{
  "crop_scale_min": 0.8,
  "encoder_drop_path": 0.1,
  "encoder_stem": "single",
  "encoder_avg_pool_shortcut": false,
  "decoder_layers": 8,
  "decoder_activation": "gelu",
  "decoder_head_dim": 16,
  "decoder_fused_qkv": false,
  "beta2": 0.95,
  "lr": 0.0023,
  "weight_decay": 0.1
}
Rows from block 11 of the image encoder of a small image captioner, named by matrix and row number. Rows with one number belong to one channel. Each number is 500 + 40 x the weight over its row's rms, rounded and kept within 0 to 999. All counts start at 0. Numbers have three digits each.
After each channel's rows are labels from the 100 images, of 14848, where the channel reaches its highest value: "strongest on" is what is common among them. Only what is clearly more common there than usual is listed. The data: drawn human figures in many poses.
# convs0: first 3x3 conv (encoder.blocks.11.convs.0.weight, 144x144x3x3, each kernel summed), inputs 0-71
# convs1: second 3x3 conv (encoder.blocks.11.convs.1.weight, 144x144x3x3, transposed, each kernel summed), outputs 0-71

convs0.108:501454492475519476553528473531522520415524439477545503461466569491528478567525463461503535444462456445488452454501498453462602489478481473503490418419511466468515473483445514546494493489598546539546402445406457514501
convs1.108:459453464441476557540471484474490531517533539530537545530499509531598498511484527479475546468510506525510492500539502532483512528531471481466501405496529539540521548488522491488465543518601536492539523475472452510531
strongest on: arms up; teal top

convs0.130:535438496563410445510480468523543516501480498511443527511471488484497522592495509478505532472498516467475518457491463542508517446539491465494536394527467476489562479513598481530504503526468456476467489514495491491524
convs1.130:532456486514403511475441492473491539544477449494491545464508514450441546477550479535543570599565486519451536468567524576576533507558503504448587541546502512484516526437536528530493554538577436444531470502477501505482
strongest on: pink trousers; squatting; pink top

convs0.18:466496519519521479405496482505455483522494484504479383486409431522501537549469552462540487508510495517463501445507463433495473527441492473533560574456602469482473441515442449495499549487430504498462500439526491541508
convs1.18:471513514547521501466484440453519579504479476443477521465457538505470434432574515583525484459457478545480443497461445488547503514484571479493482529501517497553490474493516503476553544530479505521514465480463476537480
strongest on: walking

convs0.88:560527425511520513485469460508442522457485473502478438545579499462459539537507493485481513542523533455525537454487511434489485486447530530427471527453492447457525524527498468459501568433550485475437561518464473449486
convs1.88:490520549523485513462459444565525515446459515513505489567573405475479474494512432455500442482453552522508556481496480496460524476442413537491508471566512505496517486458483463518435498438462450460428481485522548510530
strongest on: sitting; pink top

convs0.69:582451492531541444519484512472477508471484514456486462500452464481478512486481543517488565506489515495497484508497611466497518434551479468567553477516449555484404468423556483433458491564414480484513506541454556487466
convs1.69:475519440472431546493496476458499546529442524424558512500418514525454449502530414551530519508465423456507520561476478541431553465552450490494526433550451492517507476378555389440441481502525511482551538452490509568480
strongest on: arms up; teal top

convs0.52:515528493536524486496491418510607471544525522535504507496504433438464458497493494494529446477514449513511523460516493515483395479584561544508461503491470417504526517558532423471515504518493544441491499506512501492471
convs1.52:465488498600549479514552517467576462464468490524505486551590535434528554526511501421512456436485585537496454499507462431608550514452448497529490535482479559481477503580504518514518486520496461476485511468476537527493
strongest on: handstand; brown trousers; star jump

convs0.36:543509477432459552492452477552467482445486525473557462500511472516530490493464525481444535448499517450514541538552532501441458421532453485488518436488434453452486565454544523437476451480550473527494505481548488492586
convs1.36:529467443572530529523553525536539495483453506534549488488516518452566510485425556507439508550518546537509542401555499555505493487505491519576522565493499541518557491486536562505506520531544513456583483509529473494543
strongest on: sitting

convs0.86:512515482509528531477433470536466494530530546470537554507535449443486519486431525509509470527571445414451498542452549457467495536606503463485468516504554537499479534511482510417530488498498513516467517528538561521491
convs1.86:463537534488488506438502530467475529533499501472554496514496489445458459494527523456514469530516480463504503649487459517492591522504475503502476561499465494610482472443418484526517494537440506515495549486477546574490
strongest on: arms up; handstand; white top

convs0.58:498471423524563512532452404513507498541408470464509451489550518522552484538521471498474560526470507485432476458477482479455390500513486456434551470558387457423533471551446458500495516477454523531478587491525449525482
convs1.58:526461478499530477484529591513562508479536476522546455473538560474524491557520538468507509565512594487477519417503524459512471426489521570455472476479447503524514431511498513512512464531524471484436489487584417457538
strongest on: handstand; green trousers

convs0.21:491550465405454459508507460520496468516501508520497493493511465489472465556419546443488473476519593504464455442525524466488524478422459468527506529461489472484522507465524411458471510536477487477547403486537450408459
convs1.21:478524498557545474485448497499493500434463470561558508530449494511445474530484525529479483496484554506504468488544475490458448556441499576512484548439484514489525495492435502457497559518553543449494551418485460501547
strongest on: sitting; hands on hips

convs0.41:445445498510465527501493503546376495465528483468507499508464551467453502470439523476467498499471534466460498480529494517431486541511417503550506471442463481476487599440489479424451417487485473480494527429463522477510
convs1.41:462445494503571400552497536549437494523573508485464532517476545495455552465512493516494484503589434492489485474526529425592508488515539487555446479487500527526442506443495541402513453508538465488463497462534476447563
strongest on: walking

convs0.110:503515521531551540453508577568509480529494481600588547507541499463467436417432471516485461580497503470530487537485507555540448449509496503567491471477458416509476500531532476518474477489492495451481515515459482615500
convs1.110:578471519534550506463574563473535544513484538538569565462536495525574471566527497518539494471513472518538494475576474498505507453509463522522473579511502569553538536543487569523602524482519452455512475455450515506532
strongest on: grey top; squatting

convs0.56:481477438452519538559560465484518547509509481493447477404491524445485459517494507483504448530462510449451488499465564502488465416497418488394465520502469484488515415505456460570548507537514508549471529537515509504513
convs1.56:443549492439539533519486485522514506503490538512544486461498473498476495529547519397505476505530436529493476387528530523464501512564462429452461491500537505580523538464565498435521396568525506445488475510499484437467
strongest on: yellow trousers; star jump; walking

convs0.10:481422508450496491471480530509408564469504540459574607528477566526454534456500483468468498503538522516542520521519542521463439464440466494459482476409536509545464543462512448497432475484425500514474434536543476476530
convs1.10:510515504548554481546419557538508485495527506509542529464472464514498494484497509568486543555504509512515484472500510463525553522451572462495518591511533478568549517455508472530460507468502444487493547444512537547507
strongest on: walking; pink top

convs0.106:518513491534406538498478573547453577499500488526459472512452535427524470449539516565572524519445500416478449531447514541542507490510557554432497434519511440528480506443520414417502529481545470475516516516455493473516
convs1.106:604518473474537529517523620503472498485495526525483466469512544566541473550476502629507517565502559481527411461511533542445496523481540491446544527487499528558524469568456540469568453498502469452514505428530546499514
strongest on: grey top; grey trousers

convs0.47:452499522469580438536397560531526444515516502564536544494465519502536478439456463470475502466539495554408479539491502399461547505476564509550498419514400465495508525489524466520535406501462495524488480507449524437601
convs1.47:502524527551502501480484584522467497542472540577515516538436459512461487506567536450506493523431492521496521431426590456528504449487450505494505475572489487571512459491565515431431407524531584576539497506484486499612
strongest on: yellow trousers; purple top; yellow top

convs0.85:521452550516507481434533502484440546509493476559493534574522493548439427478431497495520497515493501526466495544426499571447435508593516429573504508541555502489479595504511517522479453488501508511608447479495453510531
convs1.85:459503521504467505464495453494519546501464495519453551431527527571508486476512556567505488499478449527501459598480524542568505478576561576584530505505577516479514493533461569525497525483546498466521576530504495570517
strongest on: hands on hips; lying

convs0.11:422501587502469518454452440480520452476473474481494561468456530465480544582527512518471544560474499534551434523488468461504517467449557538491480475497464461474442530455496504502514542490459514440448530530471476478540
convs1.11:531436518592513580527495468520506458501463547550470561502539445468522471504489547589590505526510474509560478457498396477426490486560561539451448576529509503544500516568607506508497520524515509515536416508498562565488
strongest on: sitting; red trousers; teal trousers

convs0.84:468470456505506549448431487445487534508443503517503496526514553499446457466474471476532510530505471474463467549480505445515475544490469482397479503467477492474497528437529439487519545559519509525470544492545425478506
convs1.84:557523475572456455529472576517456473488534556533447473507522510478475464538488571517496535515520529475531509468527476476553510523473508463406482518519464506486560432490472473463588498512475460470406459497544549462472
strongest on: walking

convs0.125:459464535457519443551371516547455483510526470545503460487535480543518494499475499532495515503496486562502503513493508591412498477496463503497478566509483474451480514421462614479514513548489543466515541485441486498556
convs1.125:542490485476475497536504546540495476565511519494456430539530536545468460516508514524510566584500518515462479499541515546534507517490572523501479500502496565440575470547450489554507497532508604523542565528526548510593
strongest on: sitting; grey top; squatting

convs0.3:499507542468506557487532480520408470471496525519460536559532491424528526443538511467470508516435519538573441491467529496451498446459470548463486526488539457454518581513549427505522535492474506430488459570491459466449
convs1.3:488477505507539469598520495562534501476511485556548530508489548424532524434517527524482467463539491484518453386490470467542439483509526498492457515456472472481443524544511529426491498576555466472490451525533429480507
strongest on: walking

convs0.12:449453485554470459521535501509570463515493490475473527511493455481511473503452511468485368421396507497483550500483507539499501430485489463543442519536460551518485454490515437548572550520464456482481479520478492481491
convs1.12:536528484528557451497480458450460489517495532585550565500479507394489471524495516418508436450460523520516553498464528515478542527537544441507526522493465522531500536494540483492460374493521524468488579521504480495520
strongest on: purple trousers; purple top; squatting

convs0.101:492461423512502485545482492497575492420544468519556502435435456463412526483423485480482470500472465478501507487539506420431523506480422466551481477501453511565517517466530500438497490570516450484532510453501522467508
convs1.101:426470527478443513487457498507490441512454493526450507526511483520509428453450496394484575444455466443522480488499505463513479459427469513445486468476549510502540475537498508446469470457529473431490471456547482572495
strongest on: walking; star jump

convs0.44:442504506497435552547509459527419481435555460488445517517450501476522514479625455531432474453458481509503544504530451464522492514428512536541560510521472481549439540493497517537494528476483488504532496432524553464541
convs1.44:478519494579469514549473435522470518518571532484533507556522540507517514549539487447536463540546529588558502509458483424529470531531509557474517472425488474443479476561507447518411568519503464503472448542505462441484
strongest on: purple trousers; walking

convs0.73:483512494444504498480528502548446447527485461494594456490491508485573434447494453518453501557479492508521442444525491461480523479507469484488500478509533478560517561511462480473527449428482493493498503475439533484545
convs1.73:493511540525510476456499442543467533571512567488522505447514463431482490468475474504527530518500509506471513507480475533580554549504460461573414470521511444492489447446520401482510570459474433571536507500487576548556
strongest on: arms up; black top

convs0.67:507513483525528535500522504463437423494450490542503457429465482508525483521505415530474505496477494450547504485534526465494495489460415461473474650486582501455520401481588521517523498475473510444518469436496533537541
convs1.67:449499485515498493523492434425517527465440473478566518480485517511542470495572500537516509526478503505507456618453475502525542499448466488515502491509543547564544502503553486492535537496442530517536555540442459485466
strongest on: grey top; sitting

convs0.143:482457434474459503454504458462546546518497548521442487504498470513547458532512502427514535460451459476447480542527552453522498528452559481519499531482528550429466550495469504449506480441524500548474506484491520488532
convs1.143:487511486530517512522456547442535456513487511563462539457510470533502502476475511444503558465453550478447477545486453467509567557440515475482578501552562500481437511472526449485390562492437462479522469481489480504496
strongest on: arms up; hands on hips

convs0.112:492459490479524431479538450425465509556410536469545510555472437475513449557452476543436491451510513551544462524587552497458484509549529562502511514531510446522557554451503522505491476476497571469485567500538547439497
convs1.112:482481533522467549488464485490506488503472441444589490541536432445584522514494479523460490545538582498452505504495495547436474510470451511491481497454493429426495482596497552515540528533431523576489462570455563523534
strongest on: handstand; green trousers

convs0.123:494563474500508489531436424475495431555511444530534539426499537523550470480548500555527450473503505499589390445434494495448446476431514528509514474475538564477503522470492478494508520482545494517545434481529451483473
convs1.123:505584500478550559581564505523484520457478507509524427465505495519511455492479495549531488531422483528554460484476493549512485507507521483492493541403487483453526437503441562475583492546573523485434563513475540526432
strongest on: grey top

convs0.103:469507521502486473516498494512495525542472501423479492469498462451530512559559503491476486527445528401507559521522502483563495512415517478482506413501588513558460514480512496529485484488480502556517533511575451479474
convs1.103:527576494537489430509479502569413468511483476548513512529544542507484442561517564518530531556571576508506481468473453457521449490546570553507511484505523524492505508524472459471540536530491488502492473481548509514493
strongest on: handstand; green trousers; standing

convs0.79:483526565475606536561444514502527457514549576476495518456520520552484473465530499525512494484480536522495508545517476465514474436525520474438479522487528459489477537398517457505523512481498507464506460489519498404481
convs1.79:466508506505482563498485531487476529469553460477480517531533467491488517527530574547544456513524489581528498446547505517514531504564422516594499544519618500552531471507486578527478442474480436476481442490472560496469
strongest on: walking; pink top; blue trousers

convs0.142:560463476511460518508537509622467513459434430510469483521479405455512473484500493482484444495433515515512540452509549540454508485460470531443434501520481490440513452480488461484514525520463513477525516548502407460515
convs1.142:535461496461558526526516501516550496464485528530511458502500566458585525584494516494460508525486512530517510396515428516557482454584514574528456523537493525426503553455538511526527502561471556500528452533525474459548
strongest on: sitting

convs0.6:501503483551471420561481444526453490384547556455449513499482516460447514524549473453431436522523528437481444473445480498466528483488562508526544459473557511518535476490487451471499447490439500474503546587583422456550
convs1.6:469554485531569513457451505556523477477517480573513524563504503501476434504454556500470507469447514533441501522411465430485485483519528546484466497488527538533553564534487463572520473508519472522498465523521606542463
strongest on: grey top; standing